{
  "downsampling_factor": 8,
  "encoder_depths": [6, 6],
  "weight_decay": 0.01
}
Rows from block 0 of the decoder, named by matrix and row number. Each number is 200 + 30 x the weight over its row's rms, rounded and kept within 0 to 999. All counts start at 0. After the name is the row's rms in percent of the matrix's.
# conv: 3x3 conv (decoder.mid.0.conv.weight, 256x256x3x3), inputs 84-95, a 3x3 kernel for each
conv.3,104,225,163,169,173,182,219,200,191,209,194,222,203,227,213,180,142,212,179,193,210,202,229,239,178,212,160,141,218,186,212,196,165,248,215,242,185,203,158,209,187,245,226,214,219,274,181,194,214,180,191,209,199,198,205,204,204,223,182,161,233,197,218,203,187,213,194,206,207,193,175,197,244,178,168,174,175,232,170,170,220,218,224,242,225,150,204,180,219,226,211,209,219,168,263,251,195,193,182,231,191,215,194,201,187,213,236,177,173
conv.4,101,211,149,202,231,211,209,189,246,132,209,211,154,185,154,217,176,196,161,251,162,163,222,162,189,198,183,260,181,265,207,222,200,227,208,168,171,231,221,181,301,155,239,240,166,148,199,190,216,198,211,177,225,216,202,217,147,224,193,238,221,186,222,161,204,220,156,231,203,219,187,219,166,208,216,199,175,219,211,206,194,187,218,224,237,223,262,151,226,240,220,240,181,205,163,179,168,212,223,199,212,221,219,175,201,159,213,211,238
conv.5,095,151,221,166,229,182,200,215,159,197,222,175,190,153,208,202,226,203,220,241,215,170,183,170,195,178,177,222,257,243,216,249,207,206,266,251,135,203,215,182,230,202,215,158,176,179,213,212,178,223,192,178,213,212,218,198,212,181,227,155,195,177,211,199,248,176,173,210,212,167,198,202,149,168,234,199,209,180,186,219,194,204,197,277,201,180,234,143,256,198,172,186,221,232,192,175,197,195,207,215,235,150,244,154,244,154,202,219,180
conv.6,104,223,218,175,110,177,227,186,202,124,199,203,219,179,142,189,193,163,163,216,168,183,229,177,150,196,201,223,228,191,226,237,212,57,173,144,211,244,232,209,194,198,257,196,216,167,200,209,186,155,129,241,249,203,203,209,177,216,154,282,176,170,221,215,192,202,214,144,195,209,198,193,165,209,224,173,200,178,238,189,199,165,197,239,171,153,242,234,267,185,194,187,232,210,215,187,168,248,195,196,180,182,217,222,156,181,234,178,223
conv.7,111,180,201,241,204,251,247,237,173,148,211,171,195,184,233,203,238,170,194,211,236,171,167,202,176,177,229,193,198,104,204,204,222,138,171,207,204,236,243,210,203,168,255,213,131,174,187,194,234,210,127,251,184,192,167,202,212,191,187,190,216,193,175,183,219,158,218,198,184,169,226,212,214,179,183,178,220,195,230,209,187,226,218,205,249,246,241,244,196,252,157,206,229,213,178,280,192,200,143,224,207,182,211,178,233,186,188,214,199
conv.8,124,199,240,200,235,204,188,174,245,257,190,197,215,171,213,212,167,169,214,188,189,242,164,190,262,176,162,187,220,169,191,164,187,215,210,185,172,181,195,208,278,182,58,202,231,210,202,210,204,208,187,174,182,201,247,218,192,187,238,182,173,235,235,186,204,193,190,205,177,204,175,206,204,193,207,187,218,236,235,191,149,174,189,265,212,289,187,139,210,214,224,152,199,234,160,196,258,237,213,215,210,195,212,133,204,207,219,197,221
conv.9,084,229,188,234,192,192,193,233,217,212,233,182,171,223,192,207,185,142,164,188,169,185,202,254,157,133,149,220,168,178,202,211,98,172,258,188,202,182,190,229,234,123,159,173,236,200,190,169,180,223,253,254,259,227,210,208,225,209,165,194,179,210,212,199,181,186,180,233,238,222,217,217,180,186,215,208,194,175,215,261,233,172,211,160,198,280,316,238,256,174,197,172,205,210,181,163,180,208,188,198,174,210,190,193,189,231,232,189,230
conv.10,084,226,240,243,242,210,217,216,173,256,215,203,221,170,204,199,242,190,167,175,226,183,224,262,191,183,224,179,127,187,158,197,208,128,196,277,160,242,201,204,113,128,191,159,197,181,234,205,209,161,129,177,193,166,222,217,190,221,201,206,202,207,195,239,193,178,228,172,200,205,232,194,220,204,202,210,206,179,190,204,190,197,186,192,168,168,191,224,186,197,185,150,209,186,185,222,214,201,210,189,205,202,182,199,215,201,184,201,204
conv.11,104,226,191,173,222,201,203,243,177,165,186,230,185,229,180,245,228,191,190,156,154,209,213,239,220,163,240,198,141,105,159,189,131,156,188,152,184,166,218,202,167,129,171,207,204,177,185,220,205,155,156,171,240,242,207,188,185,226,189,228,168,204,198,204,163,251,200,246,185,210,206,167,183,227,209,217,164,177,201,233,193,205,266,130,215,192,216,182,261,207,235,189,192,182,193,223,245,153,227,186,228,211,183,233,201,209,175,233,202
conv.12,112,209,185,193,175,210,208,217,191,235,248,203,199,225,208,187,222,204,204,208,188,226,200,206,202,207,217,178,207,228,201,210,183,241,177,189,181,232,209,233,156,214,213,165,237,238,186,207,205,220,168,112,172,201,215,216,182,188,183,235,220,165,162,234,224,190,186,232,209,178,161,200,218,179,189,150,257,201,147,209,204,204,200,178,196,274,229,160,204,227,172,177,170,219,187,196,206,192,206,182,166,210,237,167,194,236,192,189,191
conv.13,098,165,236,207,221,218,223,224,218,213,191,204,191,188,245,219,207,199,202,156,234,160,206,249,205,157,208,238,202,172,172,190,189,192,186,211,214,166,236,249,202,168,206,189,190,183,168,208,207,189,252,248,220,234,176,224,174,225,207,198,192,191,167,181,214,181,213,232,189,169,211,189,226,241,212,232,218,193,208,204,169,205,201,253,196,162,191,170,244,182,155,190,206,218,193,231,221,196,175,211,162,240,187,200,177,165,186,221,204
conv.14,118,190,243,214,225,217,143,204,208,202,161,196,181,191,157,171,213,200,224,195,216,174,185,175,200,148,199,210,219,195,156,65,188,234,158,195,214,188,195,197,231,251,136,240,262,222,213,228,243,223,178,204,211,239,215,203,199,215,254,228,182,200,234,201,176,218,231,218,105,211,194,147,173,215,207,213,203,215,200,234,175,182,164,197,192,237,228,190,212,250,191,185,191,194,158,258,205,201,213,213,226,195,223,207,190,221,159,181,215
conv.15,095,201,118,195,119,129,227,207,87,261,228,196,214,188,209,195,231,245,154,212,238,195,224,245,152,177,246,89,169,173,215,230,270,237,170,247,267,167,149,193,169,195,193,177,179,243,191,176,198,225,168,190,273,151,200,208,203,198,189,176,171,171,169,192,232,173,234,185,198,194,216,208,188,190,194,196,216,201,192,191,198,189,162,166,251,151,194,225,178,196,278,168,229,178,217,233,174,186,215,164,191,230,195,215,207,254,220,243,226
conv.16,098,188,236,183,262,202,187,186,195,190,266,199,190,197,180,145,204,203,174,187,204,230,179,295,206,259,161,141,231,204,186,192,236,161,244,198,240,186,187,249,218,164,219,259,245,220,190,264,212,178,170,171,161,229,220,213,194,168,204,227,200,188,194,212,234,182,178,192,198,222,201,190,235,224,204,198,215,176,217,176,200,204,201,215,214,159,274,250,198,148,180,176,260,229,196,153,195,197,188,195,161,236,193,214,192,226,181,215,184